config.yaml
learning_rate: 0.0025
batch_size: 128
epochs: 11.7
Rows from block 5 of a small self-supervised image encoder, named by matrix and row number. Rows with one number belong to one neuron. Each number is 128 + 32 x the weight over its row's rms, rounded and kept within 0 to 255. All counts start at 0. After the name is the row's rms in percent of the matrix's.
After each neuron's rows are labels from the 100 images, of 14976, where the neuron reaches its largest size: "colour at peak" is the nearest of a few named colours to the mean colour under the peak; "responds to" is what is common among them. Only what is clearly more common there than usual is listed. The data: rosettes with rotational symmetry. In brackets: how many of the 100, against the usual share in percent.
# u: gMLP up (value half) (model.blocks.5.mixer.u.weight, 768x384), inputs 0-47
# v: gMLP up (gate half) (model.blocks.5.mixer.v.weight, 768x384), inputs 0-47
# out: gMLP down (model.blocks.5.mixer.out.weight, 384x768, transposed), outputs 0-47

u.534 105 [111 125 121 146 124 141 129 159 158  98 129 113 140  56 147 139 138 181 123  68 149 172 189 140  81 116  81 130 180 106 159 162 134 135 153 142 168 138 162 139 149 130  72 124 114 152 118 120]
v.534 109 [ 96 176 121 117 171 125 208 108 102 114  84 103 141 137 200 130 106 133 102  98 162 188  78  96 144  93 154 141 149  97 133 138 100 155 209 162 101 179 165 158 113 109 119 130 153 123 134 118]
out.534 096 [ 98  87 189 148 107 117 109 105  77 141 106  67 141 124 141 133 139 135 143 157  82 145 126 134 141 160 115 160  15 152  88 131 166 140 118 160 127 101 141 193 104 136 136 119 111 143 128 140]
colour at peak: cyan (25 vs 0.7)
responds to: vivid (67 vs 14.7)

u.273 098 [ 95 113  97  77 148 102 108 118 181  72  98 144 136 147 205 120 122 180  61 131 151 133 187 117 117 135 195 117 187 100 105 128  99 145 121 133 150 123 109 152 139 149 108  86 140 129 146 181]
v.273 082 [202 197 137  83 125  92 155 121  87 166 153  75 185  94  53 132 139  90 123 166 129 123 126 174 125 117 145 139 103 138 121 138 157 126 142 111 133 140 113 134 101 155 146 112 169 181 109  84]
out.273 098 [118 110 160 150 174 151 131 147 130 123  93  99 142 127 118 167 141 105  91 121 124  16  68 121  88  81  90 121 122 139 158 115 134 151  94 115  85 117 115  64 131 117 175 121 111 117  97  66]
colour at peak: black (53 vs 17)
responds to: grey (47 vs 14.3)

u.426 099 [ 88 114  99 174  94 101 136 112 122 182  73 143  82  75  91 116  56  94 117  71  98  85  84  75 125  57 107 102 117 104 162 130 167 137 128 134 156  86 129  95 129 138 103 129  98 143  93 112]
v.426 092 [154 153 119 141  72 165 179 184  90 130  83 137 105 177 135 122  91 123 199 120  93  76  95  84 157 112 177 140 120 154 147 119 168 145  97 142 108 113 144  80  74 125  94  79 178 172  98 141]
out.426 096 [118 149 151  68 148 183 145 126 115  70 128 150 142 130 126 157 145 173  80 147 128 139 117 116 131 150 128 146 141 155  81 172  86 107 136 132 168 156 138 163  85 162 103 152 105 119 145  97]
colour at peak: green (30 vs 5.1)
responds to: cool (70 vs 14.5)

u.629 100 [127 128  97 111 103 107 123 168 139  95 137 126 127 102  88 107  55 158 150 116 130  91 114 147 121 119 107  79 109 133 116 153 142 156  66 110 107 173  82 111 123 158 105 119  99 143 161  70]
v.629 099 [120  89 105 135 155  93 154 151 124  99 177 133 115  98 134  77  93  99 116 157 127  65 128 149 131 144 158 117 124 104 116  82 171 139 195 130 130 118  93 106 108 101 141 166 143 137 169 111]
out.629 100 [146 123 114 112 132 118 202 100 114 116 188 138  93  49 144 145 189 124  83 178 114 135 163 148  87 181 151 189 168 114  83 174 174 115 142 124 124  78 104 176 188 126 101  95 123 167 133 105]
colour at peak: blue (67 vs 3)
responds to: vivid (47 vs 14.7); cool (40 vs 14.5)

u.388 092 [129 142 152 126 129 141 160 121 132 141 104 173  76 192 107 151 201 159 163 102 129 156 154  93 157 127 120 133 162 123 152  92  98 148 133 148 109  96 140 150 162 143  56  85  87 160 149 109]
v.388 098 [150 150 198  97 180 129  74  84 100 147 147 174 151 130  83  93 150 148 136 108 107  89 156 145  82 112 147 182 104 104 162  76 174  97 169 167  96 133 174 112 106 138 153  97 125 219 138 165]
out.388 099 [115  92  81  84 171 119 128 155 103  98 167  71 142  53 113  84 118  74 107 106 113 161 111 136 114 156 144 128  57 108  89 191 124 162  97 129 197 104 123 119 106  97 156 173 178  28 137 178]
colour at peak: grey (62 vs 27.3)
responds to: dark (36 vs 14.3)

u.359 091 [109 129 107 163 114 128 114 176 123 109 140 136  96 130 127 144  88  70 112 144  85 124 143 139 143 135  99 124  65 161 112 110 174  86 172 141  80 156 124 178  93 159 129 126 113 111  70 102]
v.359 089 [136 145 178 148  94 128 107  92 158 125 127 122  70 170 113 152 135  92 160 111 145 195 123 119  70 121 109 107 121  46 116   6 155  91 160  67  95 164  46 119 104 140 147 120 162  85 109 170]
out.359 101 [168 106 114  78 143 125 125 141 123 149 180 112 147 127 134  95 134 147  77 106 189  80 126 149 100  92 151 189 126  84 129  71  79 127 157 195 118 122 154 140 167 101 108 138  89 139 166 123]
colour at peak: black (42 vs 17)
responds to: pastel (47 vs 14.2); three-fold (36 vs 12.1); four-fold (30 vs 12.3)

u.146 097 [141 166 176 128 177 118 133 161  91 131 111 162 106 161  55 119 104 148 167 132  91 110 134 148  66  61 136 114  69  78  97 114  98 102 131 145  96 120 141  64 134  72 130 120 133 203 133 138]
v.146 089 [142 123 143 126 124 109 123 118  87 150 164 124  97 172  95 170 131  80  78 121  72 190  72  99 110 145 121 131  76 112 132 102  46  70 163 103 123 158  93 155  86 112 153 107 137 194 167 121]
out.146 094 [116  82 113  91 123 148  73 120 166 116 150 160 172 126 163 139  98 127 158 118 105 126 135 135 184  90 141 106 118 166 137 142 145 176 125 146 142 115  29  93 155 189 102 102 100 139 120 124]
colour at peak: blue (30 vs 3)
responds to: vivid (66 vs 14.7)

u.170 099 [165 153 132 131 117 158  91 126 114  68 160  90 124 113 104 139 146 156  96 136 130 153 123 129 118  76  85 131 169 144 121  85  87 147 150 156  76 103 161 197 198  89 150 121 118 125 134 118]
v.170 100 [151 132 144  51 115 171 143 139 134  98 184 115 137 104 113 174 111 103 144 145 183  94 122 149  91 132 153 119  73 121  84 139  84 118 110 130 136  91 150 122 122  58  84 129 153 178 136  58]
out.170 103 [111 156  97 125 138 107 132 118 142 141  70 154 133 159 139 155 105 134  91 120 134 149 144 175 145 114 132  72 105 137 118 165  91 137 102 118 144 126 129 130 124 152 103 162 148 130 148 109]
colour at peak: purple (43 vs 1.8)
responds to: vivid (54 vs 14.7)

u.620 092 [135 139 120 185 176 122 129 127 125 189 120 114 112 155  62 209  94 151 132 168 148 151 100 141 144 108 134 141 183  66  79  83 139 127 136 177 149 153 116 108  83 145 138 131 154 128 152 101]
v.620 090 [ 91  92 165 196 170 115 169 127 159 133 193 162 188 163 159 132 110  79 166 211 145 158  56 115  97 145 134 176 122 172 110 153 101 134 159 121 148  70  56  88 134 153 145 105  92 114 142  97]
out.620 095 [156 180 170  97 112 106 122 107  82 122 143 103 132 116 187 110 112 184 114  58  85 133 112 103 151 149 113 127  83 126 158 178 126 105 113 107 123 120 107 124 114 147 109 119 124 128 120 136]
colour at peak: green (39 vs 5.1)
responds to: pastel (40 vs 14.2)

u.234 099 [ 73 142 143 148  84 138 164 140 136 139  42 128 169 105 168 127 137 180 155 127 161 147  78 130 127 158 141 141 139 135 152  78  84 151  81 141 128 108 123  59 101 131 195 102 125 107 130 198]
v.234 101 [131 135 139 109 107  78  77 117 102 132 141 146  86 164 113 142 157  99 128 128 173 142  66 136 132 162 110 131 130 146 100  83  92 106 144 143 110 102  90 138  95  93 154 161 118 146 153  90]
out.234 100 [175 133 135 134 138 109  79 102 105 120 214 124  97 155 142  82  81  68  59 134 116 132 180 176 104 114  56 127 154  79 160 122 125  53 110 155 152 166 164 179 141 144 119  90 139 158 104 110]
colour at peak: pink (38 vs 3)
responds to: pastel (65 vs 14.2)

u.71 103 [220 132 116 141 111 124 102 177 210 120 125 165 201 147 150  99 131 155 122  70 185 128 110  76  93  98 130  98 124 126 102 157 149 117 111 109 153 162 158  57  91 119  60 161 109 143 162 128]
v.71 104 [208  92 117 130 157 102 106  87 135  79 102 123 206 181 116 128 104  85  55  96 106 145 133 124 218 167 121 106 149 126 137 180 147  92 170 191 176  89 150  88 121 102 114 111 162  91 160  74]
out.71 095 [ 98  66  53 114 174 138 174 132 118 109 181 150 122 141 122 148 179  78 126 164 160  75  70 153 178 140 106 130 100 134 118 171  71 122 181 152 195 148 183 174  85 120 175 103 109 150 180 169]
colour at peak: red (25 vs 0.6)
responds to: warm (47 vs 13.9); vivid (42 vs 14.7)

u.278 090 [145  62 140 105 102 143 134 133  99 147 146 147  84  71 105  88 158 144  79 170 181 204 145 154 110  86 102  98 123 139 131 107 176 148  91 144 153  95 107 147 141 145 126 166 122 149 112  86]
v.278 085 [123  93 115 142 100 116 124 138 158  64 159 140 121 119 119 157 122 154  89 182 180 169 111 160 124 117  93 122 159 139 200  73 145  95 124 161 167 176 107 124  95 114 157 106 193 103 100 143]
out.278 095 [117 173 114 160 120 125 142 121 163  85  72 127 121 141 149 176  75 161 136 113  89  71 116 185 136 119 140 140  45 100 124 140 149 155 141  89 153 119  70 109 126  84 140 146 179 149 144 139]
colour at peak: blue (27 vs 3)
responds to: vivid (35 vs 14.7); three-fold (31 vs 12.1)

u.218 088 [133 105  99 140  37 138 130 156  93 123 141 176 131 120 136 124 133 187  97  61 111 122 104 130 100 107  79 122 118 129 140 118 123 188 109 124 156 113 164 160 147  77 166 142  92 135  79  95]
v.218 088 [143 154 137  42  93 120 125  93 130 121 115 105 134 148 106 172 130 130  94 123 128 104 115 162  91 157 111 153 103 146 129  84 125 166 153 151  75 150  81 154  95  95  88 147 161 113  98 141]
out.218 093 [ 82 175 159 106 152 110 119 119 191  94  85 159 113 102 114 119 135  95 168 123 115 108 132 123 169 167 125 198 141 182 147  85 111 137 136 136 143 107  95 152 135 146 120 141  52  89 139  66]
colour at peak: purple (65 vs 1.8)
responds to: vivid (87 vs 14.7)

u.518 106 [128 171  79  88 128 157 138 150 128 120 106 127 110 176  97 191 100 101  90 120 123 129 144 151 112 140 111 117 158 154 133  82  75 103 199 110 131 135 145 163 142  89 144 156 149 172 131 107]
v.518 102 [171 155  56  90 160 186 135 118 104 105 104  97 180 151 138 217  65 138 132 138 184 122 134 113 140 177 123 125 105 137 151 205 141 132  91 154  62 140 208 109  98 128  90 150 137 179 155 106]
out.518 100 [158 111 158  98 141  97 149  95 120 143  75 113  79  92 170  69 110 201 151 158 120 152 139 143 142  88  87 153 117 181 125 185 126 136 104 160 114 119 126 138 127 158  76  92 118 141  80 121]
colour at peak: purple (40 vs 1.8)
responds to: vivid (47 vs 14.7)

u.300 108 [158 105 109 117 128 147 121 140 132 138 112 139  91  87 120 150 127 147 123 165 113  99 110  99 146 122 142 143 146 116 138  95 107 164  89 119 147 131 147 112 114 154 168 102 132 142 105 175]
v.300 095 [ 75 130 132 123 167 133 118  95 122  87  98  74 101 140  82 143 133  61 153 121 132 141 140 117  67 162  88 111  97 153  83 160 146 106 156 131 147 160  85  90 122 112 153  80 176 101 135 124]
out.300 100 [157 123 135 113 137 126 117 154 183 139  88 169 182 114 139 154 136 142 153 122 119 178 142 102 150  84 133 107  59  77 151 140 169 132 138 102 141 121 142  86 102 113  85 136  91 154 121 133]
colour at peak: brown (66 vs 40.9)
responds to: dark (55 vs 14.3)

u.437 094 [115 153 138 101 105 128 118  89 119 165 118 138  68 114  83 144 150 164  78 153  60 144 198 133  75 112 113 127 116 109  96 124 135 150 103 128 155  92 136  89 119 108 121 125  66 160 117 127]
v.437 096 [162 116 106 149 149 136 189 103 161 174 150  66  72  72 140  45 107 126 109 132 159 112 127  87 172 102  78 112 124 115 147 163 106 110 116 104 138 131 133 128  99 170 183  97 166 167  68 114]
out.437 103 [ 91 135  85 113 154 163 128 131 174 123  76 187  66 111 189 156 122  93 200  85 124 130 129  70 123 123 125 121 188  71 169 164 108 155 152 108  97  69 106 125  94  81 138 134 155  83 118 154]
colour at peak: green (29 vs 5.1)
responds to: vivid (42 vs 14.7); cool (37 vs 14.5)

u.188 091 [ 77 179 158 122 121  71 128 161 138 119 150 159 102 112 143 111 201 133 137 166  93 139  82  84  88 129 111 177 166 118 111 132  76 102 166 146 100 155  81 141 129 161 142 155 142 140 168 133]
v.188 090 [ 62 121 194 175 173 110 105 118 149  81 116 180 120 130 177 111 166 124  22 193  62 139 130 160 142 146 152 150 163 155  64 173 128 139 131 120 140 130 130 136 114  97 154 154 146 107 137  91]
out.188 100 [ 89 159 119 137 166 151  88 139 133 176 146 175 184 125 129 159 151 136 184  87 114 108 207 142 151 112 118 125 171 160  96 137  80  99 121 124 118 143 137  82 133  80 147 131  83 122 110 123]
colour at peak: green (36 vs 5.1)
responds to: vivid (52 vs 14.7)

u.213 104 [112  84 115 159 185  62 132 168 119 118 115 157 157 127 112 119 143  84 132 147 164  86 108 147 135 172  99 108 167 134 136 145 134 100  95 111 121 115 163 110 125 151 129 176 136 224 146 141]
v.213 113 [136 112 149  94 155  73 101 103 149 118 129 188 146 118 144 178 117  95 156  99 172  79 131 110  92 140 126  99 166 203  98 112  91  88 155 118 167 126 148  75 134 145 133 128 122 147 117 167]
out.213 102 [ 75  70 109  76 146  58 171  78 150 172 109  98  96  80 150 162 129 159 178 105 130 126  89  88 144 115 129 158 107 164 153 172 108  84 128 131 101 154 124 112  69 158  67 180 157 120 112 184]
colour at peak: green (57 vs 5.1)
responds to: vivid (90 vs 14.7)

u.759 092 [ 66 170  61 142 126 153 185  84 113 152 124 131 143 111 133 124 103 137 137  84 173 117 160 115  64 110 133 116 140  95 110 118  75 140 128 130 132 206 133 144 167 171 127 133 142 104  75  72]
v.759 095 [ 92 171 153 114  99  85 128 136 124 174 155 124  97  75  71 168  91 175 108 136 147 141 136 181 122 161 101  79 124 143 119  96  99 140 126 139 129 143 162  85 133 100 187 131 144 141  76 109]
out.759 095 [157 131 158 158 141 114 131 146 152 109 122 146 110  48 112  55 124  58  70 153 140 107 134  61 144 112 122 150  95 157 123 137 120  94 153 101 149 155  97 167 124  87 115 131 154 131 161 139]
colour at peak: pink (40 vs 3)
responds to: pastel (62 vs 14.2)

u.446 094 [186 109 172 138 134 172 184 105 152 150 119 122 130 161 139 124  98 171 128 166  65 137 177 109  98 121 136 169 157 120 127 122  94 165 173 189 127 189 103 148 102  59 144 165 131 157  92 122]
v.446 098 [132 148  94 173 165 149  96 118 148 129 116 166 145 149  98  86 135 123 142  92 112 134 182  97 122 112 161 199 139 177  90  88  88 179 146  77 136 110 118 184 125 133 169  96 148 156 108  89]
out.446 095 [ 79 169  91 135  91  94  75 177 137  87 106  91 204 145 134  62 130  69  86 145 138 125 120 129 150  80 114 105 101 140 129 128 138 124 113 107  99 150  80  64 122 119 106 181 131 100 166  79]
colour at peak: green (92 vs 5.1)
responds to: vivid (98 vs 14.7)

u.124 114 [118 170 107 164 169 108 122 141  92 142 124 142 123 102 123 175 130 151 126 163  69 117  96 106 124 139 109 215 116 142 114 157 141 167  98 159 128 113  97 145 136 107  88 180  81 174 156 139]
v.124 109 [143 119  87 168 101 132 108  90 109 106  94  70 182 144 106 191 141 134 103 126 175  94  92 175 166 107 152  50 128  99 177 207  62  88  59 130 153  82 116 138 132 153 136 141 182 163 140 123]
out.124 094 [147 138 113 118 140 122 105 164 174 189 113 157 113 127 140  67  96 129 135 121 136 111  79 170 125 104 122  84 113 121 122 176  97 197 122 111 136 159 156 153 140 110 123 166 171 107 130 157]
colour at peak: brown (90 vs 40.9)
responds to: warm (54 vs 13.9); earthy (41 vs 14.1)

u.97 094 [150  47 143 122 128 141 111 218  95 112 106 114 104 148 108 110 101 131  86 149 164  84  65 106 165 109 166 120  71 131 146  79 156 166 119 102 132 168 164 130 142 110 186 129 148 167 157  81]
v.97 100 [156  56 154 125 103  86  67 107  60 133 107 135 181 170 124 102 135  99  69 144 125 158 114  91 191 155 100 115  97 125 142 171  95 133 144 118 136 137 158 125 142 144 143 197 142 208  54  90]
out.97 096 [132 188  99 112 152 115 146 127 107 102 137  97 174 110 137 153 214 174 159 100 137 160 106  89 159 133 143 133 222 139 164 107  93  62  81 137  89  78  94 149  98 128 149  97  83 146 125  98]
colour at peak: blue (66 vs 3)
responds to: cool (53 vs 14.5)

u.147 104 [135 129  90 134 128 148 134 202 143  74 144 189 127  90 114 132  98 106 140 168 181 121 133 128  97 115 181 130 172 158 107 133 137  88 119 129  78 161 102 156 134 125 151 167 126  87 178 152]
v.147 113 [ 67 126 161 110 117 151  96 177  54 103  82 111 130 113  90 100 112  94 124 161  94  68 147 141 162 132 141 146  90  62 133 140 115 150 121 175 112  99  77 100 139 142 101  55 112 131 115 114]
out.147 106 [170 135 137  60 137 125 129 146  65 132 119 109 134 133 122  95 149  76 108 130 144 138 102 100 168 129  73 130 150 153 125 114 106 110 158  86 142  46 136 118 114 139  92 165 165 153 124 127]
colour at peak: grey (62 vs 27.3)
responds to: dark (42 vs 14.3); four-fold (36 vs 12.3)

u.729 122 [ 98 116 135 118  92 162 235 120  97  79 156 113  90  83 162 136  50 197 126 113 134 132 154 108 102 136 150 146 122  41 112  68  71 138 173 158  82 142 172 151 147 129 162 127  93 133 119 133]
v.729 126 [140 131 142 127 115 142 188 151  16 139 150  90 125 147 147 102  16 194 178 150 105 104 131 134  87 156 117 111 155  52 162  67 132 110 195 159  62  67 116 160 135 109 109 141 155 169  90 165]
out.729 100 [ 98  49 135 156 150 117 152  56 104  97  67  74 147 121 153 170 107 143  89 105 134 103 138 146 144 137 110 146 159 119 112 145 129 157  52 145 142 156 132 107 141 142 152 165 113 137 111 120]
colour at peak: blue (28 vs 3)
responds to: cool (100 vs 14.5)

u.760 105 [ 99 150 146  68 120 135 138 153 107 138 113 124 139 112  70  84 106 119 106  90 128 152 168 145  99 151 152 155 159 141 108  99 204 108  71 107  94 206 111 158 138  42 108 136 101 119 169 115]
v.760 097 [164 140  88 127 131 131  96  74  85 148 121 112  92 160 127  74 166 153 164 144 130  83 168 131 147  77 124 112 182 166 120 135 118  92 176 128 118 128 113  62 179  95 105 142 118 138 150 157]
out.760 099 [171 172 150 141 116 103 132 149 135  86 153 183 133 158 117 145 110 152 114 124 129 127 122  96 170 150 127  94  87 150 118 127  86 111 122 102 176 157 173 200 133 180 128  80 143 178 125 135]
colour at peak: grey (68 vs 27.3)
responds to: pastel (70 vs 14.2)

u.575 086 [121 197 104 128 105 148 124 126 128 135  77 147  93 140 221 133 120 128 127 139 132 128 128 155 163 112 141 150  79  95 113 132 134 117 124  73 176 123 119 145 131 137 116 137 137 130 158  71]
v.575 085 [166 142 162  83 112 140 168 125 117 121 165  83 157 171 125 101 154 144 127 190 127 120 119 188 142 149 107 115 131  97 169 255 121 110  96 119 148 105  99 135 180 111 141 110 196 156 162 134]
out.575 090 [151 166  59  80 156  90 171 149 117  79 131  46  99 122  98  89 175 134  84 120  98 147  78 142 103 168 122 145 174 176 107 128 104 193 120 121 143 197 184  84  77 144 127 138 102  77 130 164]
colour at peak: blue (48 vs 3)
responds to: vivid (41 vs 14.7)

u.135 093 [ 89 145  90  81 115 128 174 143 109 164  68  97 121  90 107 129  90  75  50 140 186  88 154 137 124  81 133 156 114 129 138 163 137 189 100 115 162 127  67  69  88 136 152 143 153 172  92 123]
v.135 095 [ 94 120  93 149 168 156 122 180 136 119 130 132 109 126 135 124 104  86  83 145 120 149 101 153  83 179 120 180 158  78 145 132 136 145 129  96 111 143 121 160 115 175 152 117 173 199 120 196]
out.135 098 [ 67 154 132  80 118 114 117  68 139 134 123 117 159 172  75  78 171 119 129 126 117 165 126  89 204 169 114 100  61  85 128 147 112 147 142 105 141 137 106 148 158 117  76  93 105  70 127 118]
colour at peak: pink (40 vs 3)
responds to: pastel (75 vs 14.2)